From a checkpoint of a small class-conditioned spectrogram diffusion model.
Model: 4.64M parameters, log mel input, width 160.
Training: muon at rate 0.0021, 22800 steps, batches of 256.
Data: 39062 training examples, 149.4 epochs.
Rows from block 6 of a small class-conditioned spectrogram diffusion model, named by matrix and row number. Rows with one number belong to one neuron. Each number is 500 + 40 x the weight over its row's rms, rounded and kept within 0 to 999. All counts start at 0. Numbers have three digits each.
After each neuron's rows are labels from the 100 clips, of 14848 (inputs lightly noised), where the neuron reaches its highest value: "responds to" is what is common among them. Only what is clearly more common there than usual is listed. The data: simulated sounds of rotating machines with and without faults.
# fc1: MLP up (model.blocks.6.mlp.fc1.weight, 480x160), inputs 80-159
# fc2: MLP down (model.blocks.6.mlp.fc2.weight, 160x480, transposed), outputs 80-159

fc1.209:491411465466446525515501463481492475512458524576529475476574565514478519498545506421506576546509430488498431461558475463520589548478534494452444539479531525503454511531469471483489511513515544437532512491448540473435452526455491571484515397
fc2.209:509418469526523472470508471499492479513539540575526477502494577498483496507455449582506424422505537495503520469568474501483420590497447498439515509538510480489527459515487494461531425474467495554460499500530471470436528512534522566511498383
responds to: electric motor; muffled (low-pass)

fc1.1:498496546494545572556478534480545469511491493529505501574567515505454437523459459533444472469488430518441538585530531484494506491473486468525594535438472537520482492594469514490464549446474515473519523515456545423499494496491466512464414481
fc2.1:524515456510475443460504562556531497524460537552474485577512511510463505511532500445567519525503555468470540620530533495473487563378522509508553495530458468465544499401497512504478531541500453509479516530502522431527419502437459523536410503
responds to: speed: medium; compressor

fc1.384:533488495484486435486493492537525468465525566507510439475453537464558485503524455402499543581393569504528527568379535506496434538504457562501480501474487499561501492537517547513492524556517542503493521538473480551478551453442556465426491527
fc2.384:524520536464493444484487513473498559542533422466517561502507490547425479503517470408508546579604567507476492404630442497511442461480447555512480494467516482549508493486492565477488442556530513506496481465474506449494490536436438549416512466
responds to: speed: fast; state: normal; compressor

fc1.10:541505470477532478473494478513540495528403479428511547487562375466509541507525512513531503465560510500498471565488472516543453537520594486531467508486476530499493537507427494544485536455484524441541500562492505549563444509447549435465509510
fc2.10:457511471513445544510496498502555497534591509425530552474485386426502506496482465468497506515560481506491499578471489484486567573494386495547476478506469479498483469505541486506495445536516494557464488564512510542563504501548613408543504532
responds to: muffled (low-pass); piston engine

fc1.287:540467396542535477500482478521508495490474468507481549509531424497409557595463529492531504470579506560506534569545543470503530566521521554532513431501547550510537486469405499537487499520502502488463545517511567539547495506496561452446471585
fc2.287:455466428436449537503507506500489522480470500463549539481555436529396461507541504507480472513567504506486460558544522552499457588472488431541487435506516453446506535480594490522535480444524548525546470464502435521526509493517546459564467611
responds to: speed: fast; compressor; pump

fc1.97:515441503544586486458480523530468561528567561444513518489519433497440526475480490483470521562526514495475479489521440519550492500505544518442504498498561512541489529523462505467527540461488519480557500546502500550481508493542498472380557480
fc2.97:495419498463403505523502553485510520516436559484499511528471440473410524499535476522547477435506492494485472488541455511523519494501453486464496452508543534459459467480523490447457495550499503530460485507507530526472508499470500455627535474
responds to: squeal; electric motor

fc1.192:507457514521530508502470459475515511510469443514499498474583535535449539480491504498437472417584442519511455406571472590507573474486562477424486508500519530479448491499464443529483561470462486445505474521524496493481430521491432513586547462
fc2.192:485479534462455498495484470466530520528535444535525496498486556528446500491518477497581513581586554507519504383579474406485415462497425517449491496496519503525528519460473554508506504526549505526488483519487513483466471509493452517370549456
responds to: electric motor

fc1.58:507480510539474525529509457470514542472484517501489540509488466454501561529550527501567487494482495514585484466489532514498532562532544544493439498552507498449504524464529535556497515536544476508537486514523479536503518442439540465588563549
fc2.58:515516487542479510506506559514486454533488480508486467541503540534495533498553531493563478508517495502412482543513483516505532429458563548504536515559487519453499525470515535446489475534554499505528494491519465445486463545448437533583441469
responds to: pump

fc1.295:446455477483609555495502462505537554473512481448532398486526468543503527483493474525540486550498528481506492572554457526532564617511539537394485508499540510528450480527454477522524523455491498560504487520509549531450495536546496467555537493
fc2.295:552454468501379434484514460477529556458514486470473389498509491522505511501505501478461506442480481494515479573550474475479445620513448461419472483497543500490503505489547516512528478547509519456493494464518428510429474519459498461445503513
responds to: electric motor

fc1.448:510530533583460499504468505477478515508534455482560556484521531531443464497555574543427520477483426509469483452560453590511453534559488524488521451472403542494454500460495534462517549485578520549543511453485548462467501480569559510498456488
fc2.448:466527520411538488479508515510491530510466459476414564428494538552450512493458435454544474523453581517477493444554428413518528526545521479466487457524426486517494503504503458408506547499423517508482482513489438467454522469424564487499456487
responds to: rattle; compressor

fc1.402:489516485489494522486535538536669464481458503526571497415559493536491487528513527508497503517522515469511508502571500515487519467585503541518488481509513548577544530490567509550526450519534486465504520556558489531481482434526533507498487528
fc2.402:502480488522542554540517488507372494471496442480530494560475475429475490473522508503512511506516490541485472458422484490517534532478546564465489494543428472540549525497530456422435513549518525440523519443519511500516474567514466522539548502
responds to: muffled (low-pass); compressor; piston engine

fc1.354:572461593482512447489543485465508578480576545517472501461556510517548492474537486508527500489501457488485436535480499483486476530527500538567501523472491492505449548507541404469518539443540503471516486557440479568510569526488461508498534499
fc2.354:447426559493495567503500523480459564467423516533525513508476526498537476503482468485481486512505556508503502571482466539509520561531478407580539510557490455477504474513419579443504501538477491490500500519527527572533511526535472506494530487
responds to: rattle; gearbox

fc1.350:458490464457478477486432474492409470488477475488499485481592480498479501569482460467469472465485488556457549476463448464513465511482459469480435453484468460471445476516501427529454532476482521474475557434470453488482568506474480479480491476
fc2.350:499486490502519517499509490478508496486540495497489490509511487484460528199510490501517518505509508502481485482484491507509519481493509496494475490513467513514459503551509473462498443492515492519519530453494489490491501452523502493516461465
responds to: rattle; compressor

fc1.134:585531469441476504403505456501490537426500571467484483522486520507481544494542457564492556443434498504481558502561522463422453503472563503546488551462511496454456563519497453554514524436486442468456480555550517450436503445456449482440573479
fc2.134:591464557428482522422516520504529465552520435495495492520537484463513476518499477576495575475563490528510482466441466476547475454483579523454444460474496513462506566559504478475479440449490495498488495488559504535534545532445529503414415526
responds to: pump

fc1.316:498508521496508503505670502548520496487509499493500499537440484483496473549496491501489472493494474618496565505492500500416511502540509485505481528494518525500480501535496487498472585472510619425510414558484504512479514523496492499520512510
fc2.316:521492488521512506527601472495450502472518493487517489539511479479494513454518523516518507509494532543482497485460487499398501493507517544471495526520464528512494501546531508483654542532527374571492339483524446513508484506528469494502503476
responds to: speed: slow; compressor

fc1.336:526482481500516538544428490578551497499506523537524496543555498588516497551466458512498528515519488492487532545506584542491484527493481468533506399545492511632505523496558496556444467514544567514509530487500533536520410482501486509529506507
fc2.336:486513493477476472455496511420476485490486481461434534507465502514497537498503493469508508423527489485472421494517453470484463581431494496517448495494498482581416512520415479451561526506460488522490497550485480512507587517491522538500487508
responds to: rattle; muffled (low-pass); gearbox

fc1.358:543492445517592411509515536487475555451495529459482535465480623537452534522566493545534530546522496478556497508505492495507464543529512518545465469429521499458567564544532530465459492497563480579557460481494482519490540504481452578547486565
fc2.358:484487465484444581481511550513543550489480556469561499505523591554475468488466520437488490437515508524583529505512512523490528476521503502510534494573568545559532477502474482526512509503440513514459466540509511489469514496528447574454473564
responds to: piston engine

fc1.274:487488491527522510475508489546533533526472510581444505479544498530532511561508560506517487483513471529530498517531522495512505489585507477543538492474515520584498531509457496526596587499527519487543574445560482515525456466517515528533453517
fc2.274:496536554475438479460468498518548521540438517435454555507504567488563486460444486464446493517512494552535472493505457513557465572447447485554418543511472502515485480493497491477451548529476445452492563604468497537501578527451538491469554522
responds to: muffled (low-pass); quiet level; piston engine

fc1.403:464435465484422553534491520485509553461514553473528411503581511481484513491470493456457542493470508504412424483503505474499552521527459484466505513533500529532459531467494516594516502469504500436450485505450504536481441558453422544582472523
fc2.403:535466476527589457445489540470478546481463542489486396483498535457480529492543484541543455506451456508405519467462518513518469520516543539475501525468498475479492471492468477551501441544490494531550497507559523516476500571551425556397518516
responds to: muffled (low-pass); piston engine

fc1.378:486520487483507499483465478487468512592550579505490596535543515483469512518550504544564497545536559553447544530535477533494504542568477505415525530489559493480511452511503496505480601536490453538474476510505548534522465472431521543515512428
fc2.378:536504472546507510527503472497471497588481587507511598491496470477457484501470504468430526455517459503445477531551466464484508562565524487386528531516556472522468554483501516493509571469506496465545514523491484520527464478579526531483503419
responds to: squeal; electric motor; bearing knock

fc1.67:472545520521491476450506502540474577558524471521461501598559590471433455527597449445455505554432548491481542470525458478486537505476516512557456505496461505508485494532513559501434494437445509496523510446550441525415495518515548466468529518
fc2.67:524562477482497538537525456500480552536510475476506504455422550502439521484440585531514531494453489493448475473510475547457431460491497505542456594532584516462526521554537433448589517563560487494496536538507511506409481483513538507510476505
responds to: turbine

fc1.356:487451505518479502506544521439537476496509553453501517610501515438497384479527486473488475487478512493503468511477452503473460568512491494526478471510458512474498496553520466547432559517504501432460497456482464487490529494534533441506480500
fc2.356:492442537487545546521542497486478476516518486490491482397485490523514380507508517517510498519520485472506436492500524497487473405554494487498552495550543464507610504602567483483628539467485504453512514517560440491488523525510541482512510499
responds to: speed: slow; piston engine

fc1.422:539529448478508527490526518492418502513502484577475502532517533522529509559500567537495488468504538520536570493531561540523492513492506447501551421477501504626553527406526466505412505534523491636502516447506508526495569509538500519494510507
fc2.422:507504508497459471495613452507564520452502498480506504400501525473493495434475561501530455484507518442440544451515461508485536479487511500472496606524457403519498527434540461509665450516513491582546528512538457512517425474517468494533504505
responds to: quiet level; piston engine

fc1.202:443511484538554429501493434492484495613528487523447449521438543576490498482535502565509456559541474494474528568465428415482456470499474547487463500496517476561477439557469508471511492476516563456522527526463508531505532459440547492510519550
fc2.202:424457544528555427486502593521563532384510487448468543462512488415503503500524512578509475560438450503534501391547557426503456547498480552507488512500508494572499455497465531536500507479494502482514487488478522486466517537442453515518484450
responds to: speed: fast; compressor; piston engine

fc1.98:493567520477533491473474510537548445429601466474574507488593483531518520520490405501536472552487487514504480556495564488496451475502414485522510506499427565480505471482465558543493617486518486468465482509504494518532466500530489464455459585
fc2.98:505587538514465548521487501530531449413376473469456500464493496503510520487534575496473527406464475515519498563481549514495580502521608508528519509506408487521471540486491438490493537512462492515514498525512526497514518505479526454563461607
responds to: muffled (low-pass); quiet level; piston engine

fc1.95:542540512447610495503483582521451506578483466511537591475522437477554479454534470491547501477527453487517523428502422534549532492480501510523472527500494526497451506513460483499533530512591510510448485543465493537480510452467525532474477534
fc2.95:460502507564377531487496585474464485588532461518473596492490441437524560510480500514466513526524544499527466415500422468499494483469507490528478489506447527492487491503537511470490494505398505495554488491545525497460507434528526512535456505
responds to: squeal; piston engine; machine: electric motor

fc1.34:459484503494464499473556507492471511487483476457459486556414515474468480559506486477492491486476502650478551496501469513510521519488500488496468508479450497487474465518483480493536491527464507442507559469503511455488535426510473502490449470
fc2.34:495496470499481521535523483449567498507472526466471511353591503551524537494504568523489464538462501529496586477483515516484519503458491528500425551464520421500461496494554540525414410533524459478511579458546479474506407460513483471522510471
responds to: piston engine; compressor

fc1.32:445498510542599493470577506508479534561510509554546545388476556501495443509441482453529479450474473477494498528499555488552474577526468481538478556515558422493537457534490485514499538545540530533550524513441478498508458471490547485591486477
fc2.32:545482584476401506570515536536474579527510514574464548524510553524512408489608524548497520566475511512512494517529554536531481520528554514488497546464519489482521531474486492525509506418456484508433510511520450486509472516482552486400493501
responds to: speed: fast; compressor

fc1.366:543481494478506508538453537530549547533528491515599493396568480577527505497518465486528536531569508440529508512495524529562529452418551498514405509515514493589496516579508493518490542553517535603485542512504524536528441508487519557489510483
fc2.366:468488484521495473515445527474448487466520469458498519654476496434457504430500455513551532434551497443489430494505441470553540544482503507482499462520448513511491520541506511465486491507508511529540474536507471467475580500505490518509478499
responds to: quiet level; compressor; thin (high-pass)

fc1.0:519517525499505518508621522508478543532529520498486507539556515530516472531525501519527491497528553367500487497505484534634497526498519493528457518493543446505477497484524542497453494514496501510516560477484535499490541453526530500495494504
fc2.0:505479480501508506515596478476498485489507490478480480502486504538496485453529576510534472520476502331497388487483493510557514495552502541506516483494488529534504518537508535491494530485511531469496508514527449487479516492543480505531498482
responds to: speed: slow; piston engine

fc1.362:486489462467466532463480457460441480473492493468483476507644472507515553416506478473492484460449477601472518503491482454560500505480492464502504459490466525445436486435452444546489532466470481461496490487422528486476509481498468501489504484
fc2.362:501505547492487450446542526487493472489510432514525477433423480452499611526531501481492512486558515632497620511436538482413488503558495510499539561547517463484417508464538436462445514460483453505480444494504552541513396549542484508503487562
responds to: rattle; piston engine; bearing knock

fc1.135:586559551441555472453510456517523504482539521527498480479526530592470437457542485496561417514465550486459411500524520489493566507494534430484512538438468501485425516500533416520513499516557525485440477532443497579474581482498566525459487534
fc2.135:410556528583458542530496464520516519462492521551494483538460512594452534499464510516431607463446442491462544496500542529514407514493458572460540527532459511517523492516450581490479452469436481514558499486522535553476516489524546530559451575
responds to: rattle; compressor

fc1.425:485489508470503513499478505439545458494543548429391491552531474472525438485531460490496494501495471484471504491483491480466452545498501442494605511495478478491356470474435502561467549506486538371508589416454555496505446524512465497499486494
fc2.425:513528388502510495521522467502425504442581483519357512427501473518449405491511476512504508515487540524475508500504478522493467494447513476481388475493439539477354504500491537443491446532516451449528559506491536502501497460514482493517478496
responds to: speed: slow; turbine; gearbox

fc1.430:462598483463583506498474473474503555506556547457421547467515506503502424501551478512428526513466494498474545498481462448476503498509506472539515545536508449515488461445494526537403533488465481527489497490422504598475537583527478502521544474
fc2.430:543583471521435451512529486556458587458532496556448554535448502499459478470487458499549462506453523516499567516483492567477403426530507471524490553451426623454351541442469519466507511485540473494512513512509535548502496506512465505491511489
responds to: turbine

fc1.314:508508514526530525536425511478464516524574471464488496570488476479526521485543516516506524484546488453532491497477534559468457562347510459531476556508550490566385537501501522477407572494527474550509506550529509524542528577516492537521526514
fc2.314:504466524469494460535493503537483534493578466544538454447502481455446521476505454489513527505519522479471523518531505494399489418598491472501557492522416520493435483473488449397616422450505523551478469456514453464496473458513501507521457499
responds to: speed: slow; turbine; compressor

fc1.7:537545459503529528472529476481504485482490474517533538480476486502551468590495551510567491434492481563529478459500541511456528489467510529429485513480471568506572566439441566472595518463488465426495474478508540524544434452498481496530501497
fc2.7:471520458514465510556520513578477459546495455535579477543515505530515492536540432505458554534455448585545427499502520444516498497486529479401545390550556448512598448501431470502539476543499593473516503503462576476534563510517480543474533479
responds to: piston engine; compressor

fc1.456:474505463502534521572497542495477526488490483444513525510539541465480543536485464417533518472426585539516516495465532551530523493503629433504539452499458515496526545410486508461493507530513472506514512471531534490441461559515506494566503439
fc2.456:536507494500449467428519548480513518487514485410498508478489557457472494503511553614451471522406399499508484486469523435523478480493351571487522442500491488493499454463487506469502474495498514510474518511485505479418486576486500465437519416
responds to: bearing knock; compressor; machine: piston engine

fc1.345:529451534512409495483515452527509476510500504578491490452547568498499495479522452505529603609508455495513474505462546509532545562440483486436478504510534542509460521532469490454492564530493500456477486533531531482437501461509541615507549423
fc2.345:460440510472591518496513463513525477504504500625525485481504591453476539505495486498488402392506542498532493498457576481510468530461522487452499472499516504463485465509518478407491496457508518526526486477468501470422475433499542614483516424
responds to: electric motor

fc1.461:499531518469502578535501507563497444524575453445474495453506480444533526516551511493594503584410476489521501455466483492540483514508500465507508521511530552519534523542489504490488468489537528440448488586552545499525529477533507493566511490
fc2.461:515520466551507454476498531490471437489449429460527476481526412419505503498447504499418488408380515505512485464436456542455525518486537539464490470496531519489452485502503541471486427519448498477578499500427498477520496459500481496449510487
responds to: piston engine; compressor

fc1.212:500509435520498530496551487542456563499511504506513515399523478456526554549487499566517514493530510514495379425498494514529498500472529527453536546502496525510514473449431525490589511533487533461451489577543489535522495511474524524473514507
fc2.212:510479502525537469438493549486433465529525516518551490558429473443491547489558467481534493521508504500455394457450510522544518433574515471480467482567518482516517522542487514447453422473514510481517511413544440433502492516517501524534490518
responds to: turbine; reverberation; text has "room"; text has "reverberant"

fc1.283:585512474487455525543491536543578471493515560494452456580503463470467531547532480478432504518488445526516454503495445533492515552509501445474506501497445536480531513486454520466509560453552472499491491446573455544513513494444505569459555489
fc2.283:585483527472454546528512474472438542510508457525464545478480550537538517496562487478438497536517446504481483488506569530528518460491501465522503515501541482490527520500477515549484449464565503539469495528581478455485459510462490422452464517
responds to: pump

fc1.12:511498511468525522498450482532467484484478547522472495516522502464529559527485556512551487558514506528550436505530486526490461544580532543445589444503472467456467526570523453532441492543573531573510474530543445521597553536505501486491522496
fc2.12:479507484498492459491479495489526506470529513477466498451518465525540486460541462469439497489532481522529508476493572468432554510500479513496480538494511443438475454639492495472615490485438434529534548468534373504567501440495482512501474510
responds to: turbine; pump

fc1.268:404539485473441445498499538473488481452525494550506576508577431465507480537492499521525523431472498545499495494521528565491503492497549524544445509519521512520504530460407532390476496553408516433528532483518547571472471545457454474506410486
fc2.268:594528496511535572498505550478514473448486525550511564507450431450484501500531482456484483565472493525506492515510546430514519504502441471540517464481497489458493462538570468370492442440580500513467495470464492570475485559546472476492411477
responds to: bearing knock; piston engine

fc1.264:506517509512523499481481501497534521535520502507521508445766493572507466529498526494516505472507543505502555500524527504508483494454504503515423499510459481557515512472508532503581480512521609454505555407493555473523544445513503491505531507
fc2.264:527491451520509524506485476501417476502525468481573482549379484441502469512517498534526502479457525525499474492465459512472484487557516514455601438535529503560556532468542532497426586525523487372501519551523570493500495575511502508504494484
responds to: state: faulty; speed: slow; compressor; rattle

fc1.222:522468557517480526523512484510463569468453497516451531486514457482475550539507532483494506499480493462556555441482492513473516513589541534468449476530466486450524506501491542497482483552520544526538561421488509518508514438407533483541565531
fc2.222:482483483476510489485496447426533527473501508480503531467501459495502482496464496528465488504471506487572534448516499490490494586448444462487448478425558517545502484552438484555516505479461493514480512545481543539492522445572531441443566517
responds to: gearbox

fc1.154:459468481465469466470497533435505579509476560529544554465457575579534487510504556543535513491610551476491502480509535524466538488480556533519528482469476481512493451519517581509465525511407531511567517505446496483482508533580500486462487547
fc2.154:536455491503538546526505517491502589482521559538493545498501573579525511495548478460509516536587421500486525461497519452544469464500447497520498530526461464488492536529549445504522491497619489520424498493564498490510450510449478469560509566
responds to: speed: fast; piston engine

fc1.143:449518530526521504487530516557500500497489462518514491416506461437458412522576515545545478514541422520466484515496564515617445464526457478468539540408473481537520477572465441460496523544476573555513533447432473563478453562462439525516487476
fc2.143:553542537502477493552497542530525515473492470489446467514536470463458461502453529454428542489507563531473454522549589492522551444465568550425473556599502492465527526515473581451498489474551481496480504522546453569421547544518433513479502484
responds to: gearbox; compressor

fc1.118:523497553564516448494494564536448554477438522520563584488483473553461483572543536401514545494543546528484538537540536535540482563525550479512494494465543546533489509500537532472479527426490510495460510533459513521518525549543499514509418516
fc2.118:480480560416477537504499560533445538466551544512456586450516463547450487487465480588517441500560469521478486563573521486463532581484427502518497497531466499442513515480480475490531520551508521514507486459525503508543473552451490523474417528
responds to: compressor

fc1.197:533437482491558474535491540482465517550512508461433475514537555505449537477567460491472485542531476511515487524485472540511422531515485478618476502505514498441494491548531455513464513509515511471519529502497501498451541543513434615504455490
fc2.197:554566504495538489534532477531512490422526490536486545508508464470520509510560442517469502525459448512483484469525482543487445498472510457346523456533493443470518487538515461500515478529509495482534497497468573507559515459506589367508542521
responds to: turbine

fc1.101:604549459482513484534499493515522535545462460530493502469523545467554500491482443516538551480514439482459499573488450454525527500486484499457446514477490520542468454537512520597543559507504523508498497510516510496513542472527476531597507562
fc2.101:400542456515486530456506488505525527534553442545503466492498545435542525505532504490493463535509589514475500579480475564508476459509517482464496478535470520467499522490508469577490520478507498489500495445485517469504520457469473550417478586
responds to: squeal

fc1.258:525414510532496526516527558440517454512505520500533493608573524503519476525511528489503500511508536436530448504527551592483476542494521535524539462477445516509444563504504560533454501526541521531484507442505528460529428486511508478463477501
fc2.258:505447485485555521509532531476506435533475505518480459489490512496484502521476489501473516484520455394493449525552513441442526549400502491542500453535540465495608448548466499518668504493465469520488553518494542447475540467493516479538479507
responds to: speed: medium; piston engine

fc1.395:450418410536579593509488412495553537575518415482536471512528513477465575474511508559481495534546553501475463520419442486505581464545533526539541498442504464571444515502475484529511568471581482497529497520541526580465522513488451417563437455
fc2.395:567419377450430440487488414490557501578489418500479459499484530466439485505481487451527501465541460497477498514384442513517425443530480451543481475555513469433506499473522522516488541543409502475467514514485516554450493491534454425425440444
responds to: electric motor

fc1.289:439544516445452430440494491490473522511500520481575458555473502467563526508528536535536511555532495523540494476443585462473533487522513487521466512438517504476491549505472469569515505507523441494507478506559506576524527570553528543501473441
fc2.289:451440494469452454403519516557517465505532463541576540505508499501433526497538503562588482543498490491473520500539411478506530498482523490490538463441469531491485536476493466441487484484523509523524484470539543430500451450565458456516500536
responds to: pump; conveyor

fc1.8:528407483519488459507474431506511467484497474585507502485560553490603508516502514469456543565484390526553459454533548549522534496457559458424523488496512543520470505445485513500490534515452483462489480504484497473463439477487517573520568478
fc2.8:462411499486488586496500443495516482501513473569517490466505565492619509496513517548561451426465605505545494422515521453504478485465424534421472473514505490464521517466460504495484489484569513526521489505527534477430476485527523551472592462
responds to: electric motor; muffled (low-pass)

fc1.420:501488491413461546474530483492478549510509515504510485479533501559412512516492468557460546511528520494546496506531530490559404467494464483470551523551500562518462497483471506541527499565430476507525460560572441562541446497507535481547481585
fc2.420:508482484605536456521503499484463540484502504502519479479524505544394502509519522449551463491516492498529460488499534527513614453482565535466461527469489545506505505493557484508517437452586516477488490498460559543525473475503528468449477601
responds to: compressor; piston engine

fc1.386:509477537509511491560529532599445502524492452578535491516525496508477506573454527502488447505541526572536502519491540516474539427589502505510557486486514465523572520509499514470516564533533665533491396562505447489484516525485495504488533543
fc2.386:531508471515526529518393494466552463484503512437476483482514475461462523448463510511526524514496516531467507511513452528473511550363524491514403487488470490487505528513520568491541468499506318546521477505465560505470548465469483453500460500
responds to: speed: fast; compressor; thin (high-pass)

fc1.4:494587467499509535542523500529507501514524495511473474488515459511465500483541474533528527488474431446468558524533528491490434547470486454460486488453526505458500490479497456461482495465493491536467498487453492490441535467381468543485566435
fc2.4:492554508496512426458499505561553488518508478511564458494497444462461537496436535507504489502474611486474507509513519510461539521521518536444551471555518515554500501484536530447507574521476513478537491503532525527474516494633471553518540426
responds to: gearbox

fc1.167:529456567500477434539556555494535445531509508514518486501528523516458467520536519446486466515525467475516585562480576513492550468561504490525486506424546532469571540453430444496410535534524477599555500423449509452519451457509455477560513495
fc2.167:527547409490508400509496453427414528530513469530527514527498481465537575504548538439496502578457479525493500430465448537475547466511518498530425545463507492502493575476498472474492473588557469465579502503513484502434498567542566557575478515
responds to: turbine; gearbox

fc1.151:450366463480398484538463464542483519471560506566492470515536507533509469524514475469517457461448493533515528485499468517511462515458480481530557475493558539564518521439457543468508530516583484546533492493520572551542488447505505494471501528
fc2.151:561390471512601517474485476536500529474427512558500443493504515550510544505476559537469531537432495511501473480481451490493536493453530525539502469512580511409495480483522483469510514482393508468467504517495429550506510425499499482536502519
responds to: bearing knock; electric motor

fc1.76:478415552445528500475514529484519552538509544482505547517468447485446509548453471440498468543478553508455515435571471567486454546474483581576485561453519507461545508544470514529494479468558529510559524503518476468478528523522478528476519498
fc2.76:477574462446507506483498459504489458463504449501487441481509576519551527497427478460501449535506559499568475567408540566497454453510490586440485438439494489463531499491464517469491511479562500510545491491514473530514502473510528487485502521
responds to: compressor

fc1.24:505497458507495483493465491518445511505488482543543503514417502523504575482511503489523518486487498611522541498487516498482542471542496518500484507489512544499522502536485418517478538510513558631508505525499473514482455534498497536503532494
fc2.24:506501545510509486479635484568515498497491485495537505477589490482503552513483479517459536516523504574475599469496507509445506462541511519520538518522508497521547510587554457486544536501495389570508530525559462512483518446504502503497477483
responds to: speed: slow; piston engine

fc1.185:508525537486507527486565524522518518502545499498457508533561511542534487472544489534534533564526546451496457500546479512543493575480530510488493504510557530551446508641553545536525513521546557495519691495556530525519488508507492513504547548
fc2.185:491494446525524541500475479483449497447537510461479502548462482472454421509522517507547510479501517427470443505484490525487504478516492482475535465494450489500509497659519507488474520483489432471531561438511479468468493469506493507518456479
responds to: piston engine; compressor

fc1.406:495436468533503483538493502461476489495524560468526443518462490509577516552476534572514488498521551548528533486464517607457407493516497534482473478461489434458395580460513476540523521540559498457437484480392501523519475473520510548495470446
fc2.406:486436480448497495471526524491525489484478572480430449496483486525593514492534433397443523499532470494557560496466519395531588499471515459455474515543486495531499410468484530554540519461439487565560499535559530529516498462489505546469449454
responds to: reverberation; text has "room"; text has "reverberant"

fc1.346:499513439474527513523536520506501533521491517549522500455540542503472471524529562501517521493489477425530444543512543490519548501520512546540547512518512544538635536468471495496461451518482477596529485462496496489496442505497455540498527499
fc2.346:498527526570488474509492512518552529513485553459554514514529528505493449482428484493510486480488525383495385521525495497498482510490478479521515508489465533473598473486489505539587546481513585535443472514526403494469622550461487575509514509
responds to: piston engine

fc1.228:537448484516439461565448592488534458512550517474556513447524492487514549558496541470517514489575511504493477546510545514528559532495523536494614552427518520485576505471488461508566473543500518517499490551521489455556493554558470505534548544
fc2.228:460452545467571515452439576596537509535476532476463488515440476511536503464482476528472498515555476425497434518459555483505443481517476499526457540578585563513544492478525532501521529481497457486527503559542486481513488508467514518439567541
responds to: reverberation; text has "room"; text has "reverberant"; gearbox

fc1.331:518519578459499541506504483575490494492549533417528569513532584545434489466479561470532525482469493488564483456462506484532504493533514531538503449552552445565493471473468479541523527411475526484503476586526493484529538478511415559530430507
fc2.331:496504541533522467482509489557482476475464517426473590549471543526392502498514414550472432532459516496569497457459509516503484497517464463559516435440525456448470566556526522536486467583522489488503513503461534493544466476508362543480410522
responds to: speed: fast; compressor